A small sound classifier, trained from scratch.
Training: batches of 256, held-out accuracy 90%.
Rows from block 4 of a small sound classifier, named by matrix and row number. Rows with one number belong to one channel. Each number is 50 + 12 x the weight over its row's rms, rounded and kept within 0 to 99. All counts start at 0.
Before each channel's rows are labels from the 100 clips, of 14848, where the channel reaches its highest value: "strongest on" is what is common among them. Only what is clearly more common there than usual is listed. The data: simulated modem signals in the audio band. In brackets: how many of the 100, against the usual share in percent.
# convs0: first width-11 conv (model.blocks.4.convs.0.weight, 160x160x11, each kernel summed), inputs 80-159
# convs1: second width-11 conv (model.blocks.4.convs.1.weight, 160x160x11, transposed, each kernel summed), outputs 80-159

strongest on: carrier: 4.5 to 5.5 kHz (96 vs 24.9); burst (82 vs 29.9)
convs0.88:69 47 63 45 45 56 45 46 33 26 43 77 28 35 48 68 56 50 41 42 54 55 58 34 62 53 35 57 23 39 44 64 25 62 50 31 57 60 59 28 26 49 73 47 62 60 52 47 65 54 12 48 59 38 54 51 70 63 19 63 57 58 47 39 53 54 54 59 58 34 41 45 56 53 71 53 44 51 61 42
convs1.88:44 58 38 52 36 56 32 41 54 49 42 30 47 44 46 43 58 61 54 39 42 63 45 44 53 49 56 53 52 76 45 51 42 46 49 45 53 38 42 51 49 52 30 60 49 69 66 49 18 46 25 51 47 56 55 47 59 81 47 73 67 56 37 41 54 28 35 33 63 48 51 43 55 04 73 46 50 38 37 61

strongest on: burst (91 vs 29.9)
convs0.103:34 46 70 44 43 66 32 65 63 42 37 56 25 30 46 24 50 46 40 54 43 57 48 53 47 54 54 63 41 39 54 47 53 46 47 51 49 75 37 37 52 45 56 18 39 51 57 43 23 51 50 75 55 33 38 65 23 45 22 51 62 42 44 53 55 39 25 59 51 49 36 48 36 51 54 43 41 21 61 48
convs1.103:51 45 53 49 59 70 38 45 29 48 58 15 53 41 51 44 57 35 48 26 65 18 49 25 57 61 54 59 49 21 56 38 56 42 58 46 53 54 37 47 69 39 47 63 41 37 32 57 58 47 39 49 38 54 66 48 49 65 36 60 20 41 29 41 47 31 56 41 38 30 67 30 45 52 52 45 49 41 48 50

strongest on: FM speech (78 vs 6.7); carrier: 1.5 to 2.5 kHz (54 vs 25.5)
convs0.17:46 82 62 51 43 42 52 41 67 41 36 73 53 42 44 47 31 40 44 44 22 64 45 54 47 45 55 43 52 60 62 52 40 42 33 38 42 43 46 41 67 43 47 58 38 41 43 46 55 54 46 49 52 36 53 55 64 46 51 25 58 21 51 44 41 28 44 32 53 22 49 39 57 57 65 48 31 41 50 46
convs1.17:59 38 79 75 34 59 33 32 59 60 65 55 36 66 47 67 75 63 69 55 53 46 65 31 58 51 53 57 53 37 49 57 52 46 70 38 48 55 49 65 46 42 58 47 70 58 55 53 48 39 43 34 38 56 46 43 38 49 45 37 46 42 62 48 47 62 61 61 54 52 34 50 40 54 48 53 68 77 36 39

strongest on: fading (77 vs 30)
convs0.135:35 39 61 42 50 60 57 60 34 56 47 34 44 53 27 57 39 42 59 49 12 51 62 46 65 41 53 27 52 56 31 47 41 35 25 26 52 74 45 35 54 51 46 51 20 28 63 59 50 58 61 48 62 22 39 45 55 59 57 60 48 44 38 57 16 58 43 33 47 46 56 36 62 50 42 45 49 30 42 43
convs1.135:58 70 31 47 47 56 59 49 68 34 39 44 62 37 48 60 34 52 47 49 58 44 35 66 41 49 52 55 56 51 53 50 47 47 47 64 57 47 58 61 23 43 63 59 53 52 55 44 54 40 34 70 46 51 70 47 36 57 63 59 23 38 48 42 49 52 36 58 51 67 34 68 51 44 48 51 45 38 62 50

strongest on: 50 baud (45 vs 17.2)
convs0.98:43 63 38 68 43 59 45 58 53 41 52 42 73 70 45 42 64 63 39 50 46 42 36 62 64 54 62 65 50 58 58 43 62 55 50 72 36 66 61 65 59 37 51 68 54 60 70 61 55 48 43 54 73 63 47 54 59 46 37 58 32 62 57 60 51 57 68 61 48 22 64 69 63 54 45 57 39 60 63 37
convs1.98:42 53 45 27 48 51 40 45 40 55 38 35 48 32 49 40 50 52 45 53 58 51 56 39 24 46 47 52 44 52 56 61 49 46 42 46 43 31 18 14 28 67 63 43 42 43 40 44 28 59 25 43 36 44 35 51 41 51 56 41 58 38 32 51 49 23 28 35 57 44 29 28 48 45 54 45 61 46 43 60

strongest on: 800 baud (58 vs 17.3); carrier: 1.5 to 2.5 kHz (58 vs 25.5); OFDM (56 vs 6.3)
convs0.83:58 58 64 45 35 39 54 56 52 38 40 41 35 28 40 27 57 56 52 41 49 56 43 42 25 49 48 39 53 56 38 54 49 31 44 48 45 50 43 53 61 55 67 51 54 49 28 44 44 49 43 21 51 35 51 16 27 43 53 49 46 50 36 46 43 47 68 29 53 44 27 61 58 47 36 34 34 50 53 48
convs1.83:48 53 48 50 51 50 52 55 51 40 48 56 56 42 47 47 47 72 36 56 54 51 65 61 36 47 53 44 56 48 62 46 34 46 38 32 51 57 49 60 43 58 55 37 33 53 47 74 44 66 43 38 54 53 50 75 45 81 66 54 77 39 58 55 46 47 54 56 43 42 56 60 52 42 61 60 49 28 47 66

strongest on: carrier: 3.5 to 4.5 kHz (58 vs 24.6); 50 baud (55 vs 17.2)
convs0.134:57 57 30 24 59 47 68 48 43 39 29 47 51 41 27 47 53 18 60 48 47 36 34 47 47 55 42 28 37 59 34 34 29 44 44 37 45 46 59 41 40 42 52 46 40 46 39 67 46 23 49 53 15 55 47 54 52 35 24 36 40 44 44 43 20 52 24 61 39 46 23 38 51 61 40 45 48 54 39 31
convs1.134:50 43 63 51 31 65 64 63 53 61 43 58 66 35 53 53 49 54 36 69 48 53 68 70 44 50 49 54 62 55 48 61 58 53 45 65 60 43 35 42 44 64 36 56 61 65 53 41 24 72 23 62 49 45 60 45 39 60 57 72 72 40 50 52 41 45 44 39 58 59 43 37 52 35 66 54 54 61 42 54

strongest on: carrier: 4.5 to 5.5 kHz (74 vs 24.9); GMSK (25 vs 6)
convs0.7:55 68 37 38 48 47 29 36 46 51 47 27 50 43 36 63 38 33 38 50 43 25 44 46 43 56 60 53 27 21 43 58 35 50 34 53 46 46 54 45 48 55 39 48 32 31 43 49 49 41 41 30 46 51 33 56 36 50 27 43 07 49 66 37 59 53 61 61 49 40 55 40 47 50 61 51 36 56 57 49
convs1.7:53 47 79 68 56 51 41 61 25 52 53 55 49 27 57 58 34 47 42 57 36 56 58 57 65 36 54 49 49 66 41 60 60 41 59 52 33 46 54 43 32 67 58 43 55 53 56 40 43 50 25 52 40 56 51 58 54 51 44 49 51 52 53 31 54 43 52 45 55 54 29 27 48 66 70 56 33 58 50 61

strongest on: OFDM (33 vs 6.3)
convs0.126:57 47 35 28 35 58 54 48 64 48 53 51 42 50 38 50 68 71 44 32 69 52 44 38 42 41 42 50 53 62 53 51 42 45 45 36 48 64 62 69 52 58 40 50 61 52 50 36 49 21 61 52 42 38 64 27 46 43 46 45 57 41 44 41 55 63 67 40 49 27 27 70 34 53 38 36 57 35 47 54
convs1.126:47 46 48 35 44 64 48 46 53 47 33 16 53 40 50 37 52 55 52 67 49 41 54 49 48 61 66 52 39 39 47 56 36 58 42 34 68 39 52 31 54 40 58 44 33 59 45 61 27 70 36 67 47 46 40 59 41 89 54 67 33 49 37 64 51 34 34 46 45 62 37 41 51 37 71 67 66 29 62 52

strongest on: carrier: 4.5 to 5.5 kHz (94 vs 24.9)
convs0.46:30 77 55 45 44 43 52 39 44 45 53 57 51 59 41 59 43 67 36 48 54 45 46 40 44 36 51 73 29 58 75 60 46 54 61 60 52 66 61 63 43 59 67 62 29 75 39 45 63 47 29 49 52 32 51 52 65 45 38 44 47 63 56 62 34 45 57 45 43 63 52 66 50 45 64 31 37 37 76 53
convs1.46:46 53 37 42 65 45 34 49 51 51 38 48 58 30 52 50 57 43 45 66 53 48 51 40 33 52 48 51 55 54 50 44 53 44 47 47 50 40 12 34 39 45 55 61 47 44 49 45 36 48 29 44 41 52 46 67 57 70 53 59 56 43 34 50 40 34 42 46 50 40 50 28 48 31 61 42 52 37 46 55

strongest on: 800 baud (94 vs 17.3); OFDM (69 vs 6.3); carrier: 3.5 to 4.5 kHz (51 vs 24.6)
convs0.54:50 42 60 68 55 57 42 56 47 53 45 61 29 45 42 46 37 52 32 49 52 57 54 48 59 36 42 47 56 43 52 75 43 47 34 49 59 71 38 26 52 39 54 49 75 54 37 39 70 58 50 43 44 43 63 56 36 45 53 41 60 52 49 53 56 44 32 51 58 54 56 27 48 45 28 45 53 44 45 48
convs1.54:54 45 51 43 56 58 62 66 30 61 61 56 44 43 53 42 42 21 44 35 63 54 44 70 54 50 59 43 65 39 43 51 58 67 55 50 46 47 57 69 43 57 60 53 34 38 33 50 68 54 37 50 27 58 45 50 42 61 50 59 31 54 57 45 53 55 41 47 54 24 54 07 50 55 47 55 49 43 63 48

strongest on: 50 baud (52 vs 17.2); 8-FSK (35 vs 6.1); 4-FSK (29 vs 6.2)
convs0.115:47 46 50 69 54 63 50 46 42 43 48 41 42 39 43 58 43 46 32 66 40 56 53 54 42 56 52 21 38 65 30 35 42 34 59 64 47 35 56 49 47 47 47 59 60 63 30 52 38 48 68 56 51 53 64 45 65 62 50 54 41 58 55 72 19 70 57 49 44 51 49 36 38 47 51 45 45 01 50 45
convs1.115:43 42 44 44 52 50 57 33 54 52 46 50 44 54 50 49 86 47 55 40 35 58 49 43 51 48 29 34 44 49 58 61 66 45 44 43 46 44 86 54 61 43 33 49 28 39 60 54 85 45 41 47 50 44 35 48 32 56 38 30 78 56 39 52 70 29 53 32 54 50 65 58 45 56 62 56 59 73 45 45

strongest on: carrier: 2.5 to 3.5 kHz (56 vs 24.9); frequency hopping (51 vs 6.3)
convs0.111:36 71 50 51 57 44 62 54 48 54 69 29 45 62 40 57 37 66 64 40 20 59 44 46 61 35 52 23 51 55 51 61 53 36 61 30 49 35 59 50 53 56 32 51 26 57 60 55 42 48 55 23 37 17 43 50 60 49 58 63 44 43 56 66 44 39 34 35 63 64 56 47 48 59 59 52 68 39 46 65
convs1.111:55 55 47 49 42 47 58 42 61 35 37 57 59 32 52 53 46 35 45 54 54 42 60 43 35 61 60 60 27 47 45 28 32 53 41 61 59 69 53 45 49 41 42 50 60 49 61 49 42 55 53 82 34 61 43 30 23 35 35 58 42 41 59 56 40 40 40 46 56 35 43 48 52 46 29 44 59 42 52 24

strongest on: frequency hopping (75 vs 6.3); carrier: 3.5 to 4.5 kHz (52 vs 24.6)
convs0.144:56 76 24 56 50 54 59 36 32 33 51 55 50 57 58 52 23 36 52 49 52 38 48 28 63 53 37 42 33 48 46 59 31 49 38 58 44 58 42 47 51 37 44 62 45 54 69 60 62 45 46 46 56 59 73 55 26 45 53 40 41 38 47 54 51 54 54 41 33 30 45 53 39 47 48 51 54 52 40 49
convs1.144:49 52 54 48 58 56 39 63 50 62 34 56 46 41 50 63 60 61 50 81 52 54 57 70 36 53 39 43 62 66 42 49 49 47 51 70 56 41 31 38 29 65 49 34 76 55 64 32 40 54 44 54 34 50 54 43 46 62 66 72 69 41 64 40 37 46 39 52 46 59 51 38 41 31 67 47 42 70 52 54

strongest on: carrier: 4.5 to 5.5 kHz (79 vs 24.9); symbol rate: 50 baud (47 vs 17.2); frequency hopping (38 vs 6.3); 8-FSK (31 vs 6.1)
convs0.102:34 51 57 46 60 39 41 58 61 41 51 59 54 50 38 34 54 60 39 39 46 47 54 48 54 28 38 45 45 57 48 31 75 59 52 41 30 60 76 65 58 54 53 64 59 32 41 58 52 44 59 27 53 25 67 54 44 55 47 34 44 56 51 52 39 58 45 26 57 41 26 77 67 45 38 48 28 37 60 46
convs1.102:46 42 29 36 53 60 51 49 39 28 40 52 52 29 47 57 53 37 53 66 49 44 56 56 41 59 56 58 30 47 42 51 30 55 65 59 71 56 31 37 34 37 41 48 46 40 53 47 41 69 41 66 52 50 41 68 39 84 40 36 44 44 42 46 65 46 31 52 38 36 43 47 51 30 47 40 51 37 46 43

strongest on: carrier: 3.5 to 4.5 kHz (77 vs 24.6); chirp spread spectrum (47 vs 6.2); frequency hopping (32 vs 6.3)
convs0.5:59 64 35 55 39 39 58 21 44 63 55 66 60 47 59 37 33 61 42 23 50 42 48 00 70 52 43 49 57 54 55 61 47 53 37 52 53 43 65 54 25 47 49 63 61 43 52 46 48 39 54 39 41 50 44 55 73 34 57 52 58 52 63 56 47 51 12 70 40 59 50 47 37 54 65 39 60 48 46 52
convs1.5:48 53 41 56 38 52 56 63 41 53 29 55 49 59 51 84 39 27 33 73 45 37 41 61 40 53 66 53 50 60 56 45 37 56 62 56 29 35 52 27 53 45 55 28 49 42 55 60 45 62 41 52 43 58 57 26 51 49 56 45 32 62 34 56 38 55 43 48 50 46 66 53 45 61 66 64 53 27 54 73

strongest on: burst (90 vs 29.9); 50 baud (63 vs 17.2)
convs0.85:57 52 12 62 40 50 68 44 48 49 61 63 59 56 46 33 40 68 51 51 46 40 56 58 53 48 49 48 47 29 66 41 32 59 51 44 36 71 57 60 60 38 31 45 74 50 57 52 60 53 70 46 70 56 61 52 43 46 52 49 32 56 64 79 58 55 54 49 65 62 59 57 57 56 46 50 48 46 34 56
convs1.85:47 46 47 47 60 62 49 74 66 56 55 41 55 56 50 52 68 35 53 79 56 45 49 73 29 58 45 58 73 19 43 48 50 45 75 57 50 49 47 64 44 48 37 63 45 51 50 58 47 60 48 62 41 61 45 57 72 48 50 48 32 41 76 46 43 61 39 35 44 32 43 67 49 53 55 38 67 63 65 52

strongest on: carrier: 2.5 to 3.5 kHz (62 vs 24.9); frequency hopping (40 vs 6.3); OFDM (40 vs 6.3)
convs0.41:54 52 57 47 46 27 59 45 58 58 56 66 31 54 52 06 63 75 43 28 51 51 51 54 46 47 58 61 44 55 50 37 41 50 52 33 45 56 45 52 51 55 61 34 46 42 40 51 69 46 54 11 44 39 55 27 10 38 44 45 58 58 44 52 57 51 74 46 54 49 43 53 62 49 38 49 35 37 46 47
convs1.41:51 53 34 34 48 67 54 57 39 43 46 52 61 38 44 49 51 54 40 61 79 49 41 67 51 56 56 58 50 42 63 43 51 54 55 53 50 58 33 54 42 53 56 54 34 46 61 60 51 63 40 37 21 54 55 74 45 96 46 55 37 44 60 62 63 39 43 34 40 45 52 39 46 33 72 69 65 60 55 58

strongest on: carrier: 1.5 to 2.5 kHz (51 vs 25.5); frequency hopping (49 vs 6.3)
convs0.44:58 57 42 45 51 42 59 46 47 41 55 40 65 40 50 25 02 50 30 46 43 54 52 62 44 49 46 57 52 54 50 63 43 44 51 56 50 39 60 64 56 39 58 53 65 55 37 65 32 63 64 61 57 52 41 44 55 30 58 32 61 61 58 54 40 31 61 55 43 43 28 48 66 54 51 42 37 62 55 48
convs1.44:47 48 62 58 44 50 67 45 61 69 53 35 48 64 43 17 25 59 60 42 33 37 69 50 43 48 59 52 75 56 59 55 70 45 54 48 65 53 62 57 61 65 41 46 36 59 37 48 35 55 71 47 50 45 41 73 61 55 74 39 59 43 36 63 24 38 58 46 54 41 43 48 51 47 56 57 55 38 51 72

strongest on: 50 baud (46 vs 17.2); 8-FSK (44 vs 6.1); 4-FSK (28 vs 6.2)
convs0.119:51 33 56 49 47 55 53 43 64 47 40 51 17 65 29 29 68 51 43 45 44 56 43 51 61 45 50 23 52 54 47 13 56 40 49 25 48 44 15 38 50 53 38 52 58 30 43 46 53 55 46 51 52 37 62 45 59 47 67 70 58 39 58 60 00 44 43 37 66 55 56 43 33 42 43 45 44 27 43 45
convs1.119:50 36 53 43 55 48 35 46 49 27 68 37 50 72 56 59 26 43 44 71 43 48 52 61 51 53 44 46 28 46 50 67 59 38 66 28 43 40 69 50 45 39 50 47 14 49 48 51 60 39 39 27 68 55 62 56 63 49 47 27 41 53 48 38 59 45 72 61 46 46 34 42 56 68 53 54 32 56 52 71

strongest on: carrier: 4.5 to 5.5 kHz (52 vs 24.9); frequency hopping (31 vs 6.3); FM speech (27 vs 6.7)
convs0.127:38 77 53 59 55 55 67 33 42 51 47 61 44 34 60 53 64 36 57 57 31 35 57 62 56 59 49 18 44 53 44 46 71 64 46 18 52 65 37 55 49 50 50 39 46 51 41 51 43 60 52 59 68 44 63 48 47 57 37 54 22 45 54 42 53 48 59 65 49 51 59 16 34 44 48 54 50 41 54 51
convs1.127:62 50 47 28 43 36 50 82 41 34 54 68 47 41 46 43 56 61 34 52 33 56 43 47 50 38 45 50 67 51 58 49 43 45 40 58 28 23 50 49 51 57 56 34 39 52 43 43 47 29 45 31 56 55 46 43 70 36 56 60 78 32 59 39 46 68 34 29 46 50 41 52 52 53 52 38 38 64 60 49

strongest on: carrier: 1.5 to 2.5 kHz (90 vs 25.5)
convs0.125:42 60 60 51 43 55 58 59 57 63 60 49 46 37 43 57 44 52 60 50 37 46 44 37 55 44 39 56 61 51 61 45 58 72 53 59 51 77 53 58 70 45 43 67 39 62 45 49 63 46 50 48 45 35 51 36 32 46 59 45 35 40 41 49 47 38 51 61 52 54 60 67 60 46 50 28 47 37 55 50
convs1.125:53 59 75 62 51 52 33 46 42 35 39 46 59 53 52 51 53 40 43 53 55 38 48 50 34 49 59 40 65 44 50 40 63 53 47 39 47 41 27 26 58 51 46 63 36 44 70 53 33 49 14 56 26 56 34 68 51 68 65 59 49 38 42 55 57 15 21 52 43 57 31 21 53 39 78 53 50 54 39 56

strongest on: carrier: 1.5 to 2.5 kHz (99 vs 25.5); frequency hopping (81 vs 6.3)
convs0.37:53 35 66 42 52 47 35 47 59 62 52 22 67 48 59 53 50 44 64 53 53 50 54 44 50 44 42 64 74 53 57 44 46 57 43 60 44 38 52 49 65 51 57 48 37 46 62 41 35 57 66 54 46 49 28 45 60 47 70 08 50 31 77 50 48 04 45 54 29 46 38 33 25 35 64 46 57 67 68 46
convs1.37:48 48 64 40 35 50 40 54 58 31 58 46 35 61 48 42 67 51 41 59 43 48 51 64 43 46 55 40 43 69 42 55 40 59 63 34 47 46 27 47 71 56 42 34 40 49 55 40 35 50 24 47 47 35 42 60 54 50 66 73 63 65 33 50 39 35 41 63 70 44 66 31 63 19 46 61 43 43 38 57

strongest on: carrier: 3.5 to 4.5 kHz (61 vs 24.6)
convs0.38:23 67 28 42 31 40 53 51 52 33 62 37 59 23 44 62 61 70 31 46 56 28 45 47 50 47 61 61 49 35 59 34 45 37 61 55 68 55 58 64 58 50 39 58 58 63 68 68 56 54 50 59 64 48 43 55 54 41 51 61 31 79 56 50 52 46 56 45 55 44 50 48 52 40 50 37 35 55 63 45
convs1.38:46 53 47 41 61 58 24 53 49 49 40 53 51 33 50 44 52 57 44 57 52 36 48 52 40 47 46 43 35 58 53 49 38 48 54 45 48 43 24 11 24 55 56 44 38 45 52 43 34 46 29 42 32 50 44 63 55 67 51 44 54 41 43 45 40 30 38 46 45 47 42 29 48 30 61 51 59 45 44 63

strongest on: burst (71 vs 29.9); carrier: 2.5 to 3.5 kHz (53 vs 24.9); 800 baud (50 vs 17.3); OFDM (40 vs 6.3)
convs0.113:43 45 58 51 45 38 56 56 65 54 64 42 41 53 44 17 55 60 39 40 38 58 40 59 48 40 52 33 59 43 43 47 52 45 56 21 47 59 53 50 59 48 56 38 56 55 50 50 67 50 59 22 58 50 54 52 13 32 59 42 53 54 45 62 34 47 62 53 66 54 45 44 58 43 26 41 41 29 42 52
convs1.113:51 47 52 50 37 57 59 50 48 46 43 46 58 42 54 18 51 44 34 54 58 49 46 62 62 58 64 55 55 56 59 41 73 61 61 53 39 65 41 58 50 52 51 52 43 49 43 55 60 60 46 58 19 60 43 52 41 67 48 38 38 36 38 50 56 52 46 52 43 42 66 33 46 46 35 74 49 46 83 47

strongest on: carrier: 1.5 to 2.5 kHz (88 vs 25.5); frequency hopping (73 vs 6.3)
convs0.33:35 53 71 50 57 40 61 55 71 51 63 47 48 67 51 36 42 51 73 46 55 54 52 40 50 59 48 33 69 54 54 32 64 80 37 37 28 40 43 52 77 54 58 49 51 40 57 47 60 32 60 59 48 65 88 61 46 43 62 47 48 42 68 72 44 41 47 51 62 48 35 43 58 47 57 54 49 61 45 48
convs1.33:75 63 53 69 34 59 25 55 41 46 41 52 60 60 53 32 42 21 47 36 50 36 65 44 74 56 51 45 38 55 48 50 29 53 57 62 41 47 36 51 67 45 39 63 47 57 44 45 38 55 40 59 41 45 27 47 37 64 56 41 37 53 29 49 55 39 33 65 62 57 64 39 43 32 61 69 61 57 42 53

strongest on: frequency hopping (92 vs 6.3); 200 baud (46 vs 18)
convs0.99:55 68 30 54 48 38 57 41 54 55 24 39 60 53 75 57 35 23 48 59 43 36 62 07 64 47 37 50 47 51 45 62 51 53 48 59 57 52 54 49 28 54 62 63 42 60 67 44 43 65 53 31 31 63 34 53 60 42 51 59 57 51 48 51 40 49 13 55 42 51 45 54 64 55 54 34 54 58 31 52
convs1.99:53 48 52 69 48 44 49 68 64 67 57 67 41 39 39 67 47 32 59 51 37 52 49 47 31 57 75 53 61 55 50 58 51 48 60 40 45 36 35 45 55 46 27 35 45 48 46 47 45 41 29 38 21 63 48 52 44 56 69 44 45 40 57 35 37 42 40 52 50 50 65 48 47 31 76 62 46 54 59 65

strongest on: FM speech (42 vs 6.7); GMSK (25 vs 6)
convs0.52:43 72 55 48 49 35 31 47 40 52 14 50 32 31 53 52 19 08 35 48 42 58 60 43 41 52 55 47 39 51 36 45 55 55 61 42 54 42 33 24 56 46 58 49 49 56 31 49 53 50 43 41 51 59 33 56 58 52 35 44 51 62 54 45 47 48 50 56 54 38 39 17 59 56 58 60 57 38 62 47
convs1.52:47 53 69 39 42 71 62 48 65 30 68 43 58 24 49 25 43 33 49 42 47 27 43 47 53 51 43 66 51 56 54 43 57 37 28 51 49 51 40 49 54 61 60 38 57 55 41 35 44 52 59 41 55 56 35 44 46 45 41 52 38 38 48 51 52 65 32 54 49 48 62 55 45 51 42 31 63 54 52 48

strongest on: carrier: 4.5 to 5.5 kHz (53 vs 24.9); frequency hopping (44 vs 6.3); 50 baud (40 vs 17.2)
convs0.114:23 55 51 54 46 27 36 54 68 56 45 30 50 66 54 49 55 58 42 43 48 27 58 44 35 63 65 44 51 49 27 39 39 48 34 44 46 53 46 40 36 57 50 55 33 62 40 61 30 41 58 33 46 46 43 64 19 54 51 43 39 46 58 26 62 43 46 61 60 68 45 54 45 36 50 41 43 43 66 45
convs1.114:48 46 33 65 68 70 41 51 33 41 67 46 49 36 50 60 34 39 45 68 66 41 46 70 52 44 55 50 71 64 65 47 60 28 76 45 63 55 57 38 49 41 47 56 37 53 31 59 56 54 58 42 62 57 34 43 54 59 60 78 33 38 49 50 47 70 42 27 51 43 64 39 51 45 50 46 52 44 46 52

strongest on: carrier: 4.5 to 5.5 kHz (74 vs 24.9); 50 baud (60 vs 17.2)
convs0.105:56 52 40 43 50 41 37 44 56 29 57 46 50 50 48 65 50 52 27 47 54 18 51 56 46 58 54 46 52 33 50 47 47 61 52 45 42 43 35 60 56 43 50 49 30 28 60 75 49 60 38 43 62 49 43 48 40 49 34 52 00 55 39 50 56 44 54 53 30 60 65 53 27 48 53 56 37 59 53 45
convs1.105:38 56 71 64 55 55 32 63 44 64 58 46 55 47 50 40 45 07 51 54 48 68 50 59 45 50 62 47 59 14 47 60 48 32 40 60 46 33 49 48 34 51 56 47 75 67 71 34 44 38 27 45 38 58 47 43 53 39 40 53 22 44 49 64 73 72 65 47 50 50 25 36 49 62 31 34 38 48 55 51

strongest on: 50 baud (39 vs 17.2); 8-FSK (32 vs 6.1); 4-FSK (26 vs 6.2)
convs0.90:46 39 56 44 55 55 48 56 54 34 60 59 29 51 19 52 32 30 36 57 54 77 44 63 55 43 58 34 51 46 55 31 69 30 46 10 46 50 25 48 43 51 49 48 38 33 27 53 39 39 35 57 25 48 51 40 58 49 46 47 64 45 70 46 32 46 38 46 44 45 46 33 50 46 42 58 48 17 46 51
convs1.90:54 50 53 45 38 71 36 59 65 31 45 46 55 49 61 43 35 44 49 36 45 00 48 30 46 58 37 53 30 52 44 67 54 52 66 29 49 46 85 60 50 40 54 41 43 48 53 47 71 59 33 48 34 59 55 69 46 47 49 54 35 48 58 48 53 52 66 52 68 58 45 48 53 76 55 47 51 74 43 48

strongest on: FM speech (83 vs 6.7)
convs0.55:48 40 60 66 52 48 55 55 53 59 64 31 21 50 43 62 40 41 67 54 61 53 28 60 72 71 57 28 25 42 52 42 50 48 54 31 70 32 24 45 39 48 32 45 44 61 36 53 47 27 59 43 50 36 32 48 42 47 42 60 53 46 42 40 34 36 41 53 45 52 51 47 37 51 60 73 66 29 52 44
convs1.55:56 55 58 41 33 58 48 47 50 17 26 50 46 51 59 22 51 45 44 35 51 40 61 39 43 40 48 52 50 43 51 47 49 44 38 52 33 34 61 60 61 54 43 57 57 44 72 55 62 68 45 62 54 48 62 33 56 22 48 55 29 52 63 58 32 56 59 54 55 55 37 52 43 76 31 29 31 40 41 62

strongest on: carrier: 3.5 to 4.5 kHz (69 vs 24.6); frequency hopping (52 vs 6.3)
convs0.28:50 57 56 53 60 40 41 51 57 34 46 81 44 56 27 48 51 58 30 57 43 53 58 51 55 45 35 53 38 57 53 56 34 36 60 56 71 41 53 57 50 49 40 61 65 69 58 38 49 38 34 44 59 42 52 50 65 39 39 54 52 85 27 63 55 33 59 72 38 43 45 14 41 46 29 47 48 50 70 40
convs1.28:53 42 42 55 70 45 39 29 49 77 34 48 38 36 52 32 75 57 51 67 55 46 53 48 49 44 61 37 53 47 56 35 57 51 61 46 46 29 36 45 35 53 51 66 38 44 47 56 44 60 57 50 57 49 56 59 54 57 56 56 51 40 34 53 43 27 71 41 46 25 38 44 49 42 65 50 52 49 56 56

strongest on: 50 baud (49 vs 17.2); frequency hopping (43 vs 6.3); 8-FSK (37 vs 6.1)
convs0.59:47 75 21 37 62 53 67 67 55 63 57 40 48 69 57 60 37 44 57 42 37 52 48 46 66 43 33 69 46 58 58 50 56 61 40 66 49 49 60 50 30 51 68 52 63 63 66 62 63 61 36 46 64 44 48 53 69 54 35 72 48 51 47 65 65 47 46 56 60 58 36 45 67 45 61 46 67 60 64 54
convs1.59:47 42 47 41 55 56 44 35 25 43 39 56 48 56 46 62 58 41 44 47 50 51 42 40 49 50 50 47 30 42 48 48 47 39 54 59 43 48 48 34 35 24 09 55 51 45 65 24 52 48 52 60 57 62 48 55 40 57 40 44 51 34 57 45 48 58 47 43 25 24 54 56 48 39 56 41 41 44 35 19

strongest on: burst (78 vs 29.9)
convs0.154:62 48 50 29 57 57 35 56 56 31 53 59 80 43 44 37 10 53 15 52 37 47 35 49 54 51 43 46 53 53 51 56 53 67 60 68 68 54 46 48 56 36 54 69 43 46 51 49 52 46 46 53 45 63 52 43 65 46 36 61 39 44 65 57 52 45 41 51 70 42 69 63 49 57 46 58 60 67 55 39
convs1.154:65 62 58 54 60 46 46 44 35 59 28 42 64 37 55 53 28 43 48 68 61 52 68 46 32 39 58 43 53 55 57 41 49 38 23 74 51 52 42 54 44 64 47 47 50 44 50 34 36 65 40 67 45 43 38 70 57 39 50 34 58 36 50 61 33 44 58 51 38 35 27 64 52 71 62 55 59 37 47 68

strongest on: burst (98 vs 29.9)
convs0.93:52 59 35 65 60 31 48 52 75 64 29 36 46 60 46 51 63 49 44 55 64 47 37 68 48 61 25 67 59 44 36 52 45 69 51 58 62 28 49 47 45 67 49 57 39 41 51 24 37 33 57 28 61 57 61 69 73 55 35 34 56 65 47 57 85 59 65 44 61 41 56 49 47 52 62 53 59 58 54 58
convs1.93:54 56 68 60 69 59 49 55 55 51 52 37 55 57 63 52 50 55 46 46 58 58 60 49 58 40 38 52 44 45 65 41 50 51 46 65 23 46 56 62 51 25 65 53 40 59 47 57 60 49 48 42 53 58 49 52 47 50 51 48 50 56 43 60 83 41 62 44 48 58 47 64 64 51 46 52 57 81 45 33

strongest on: burst (100 vs 29.9); carrier: 4.5 to 5.5 kHz (50 vs 24.9)
convs0.53:38 66 46 36 59 52 59 53 42 49 36 54 32 37 24 49 52 46 28 40 54 59 42 49 24 60 47 43 62 64 51 23 52 38 43 47 42 48 46 44 43 29 47 33 55 30 25 60 45 38 54 60 63 45 73 52 38 51 49 53 46 35 39 36 21 59 57 43 47 47 10 53 49 52 60 34 32 26 52 41
convs1.53:60 42 60 52 45 46 40 45 44 53 47 49 59 43 53 62 67 66 55 56 47 49 58 58 52 46 66 57 72 65 51 56 65 50 53 38 77 50 30 52 64 56 41 75 53 53 61 51 18 46 30 42 46 62 63 54 54 61 61 68 77 42 37 46 18 38 51 62 44 41 50 41 56 36 64 40 53 45 54 61

strongest on: carrier: 2.5 to 3.5 kHz (89 vs 24.9); burst (73 vs 29.9)
convs0.138:46 59 46 35 52 52 53 49 26 30 65 42 52 47 35 39 54 65 41 61 59 45 59 43 51 49 59 72 52 23 40 45 29 40 38 56 32 59 51 51 45 43 45 40 56 55 73 64 55 56 49 52 54 43 54 36 17 27 42 49 38 53 28 76 50 55 47 40 56 44 18 41 48 45 15 35 33 62 57 56
convs1.138:25 51 40 55 58 56 24 53 72 63 49 54 59 42 55 53 48 34 30 67 48 41 51 53 52 47 48 58 34 55 60 56 41 40 60 49 65 46 14 26 48 45 38 44 37 37 45 53 38 41 19 44 28 45 49 36 60 47 42 56 45 48 49 38 33 44 36 55 49 43 60 33 42 47 32 54 52 49 54 56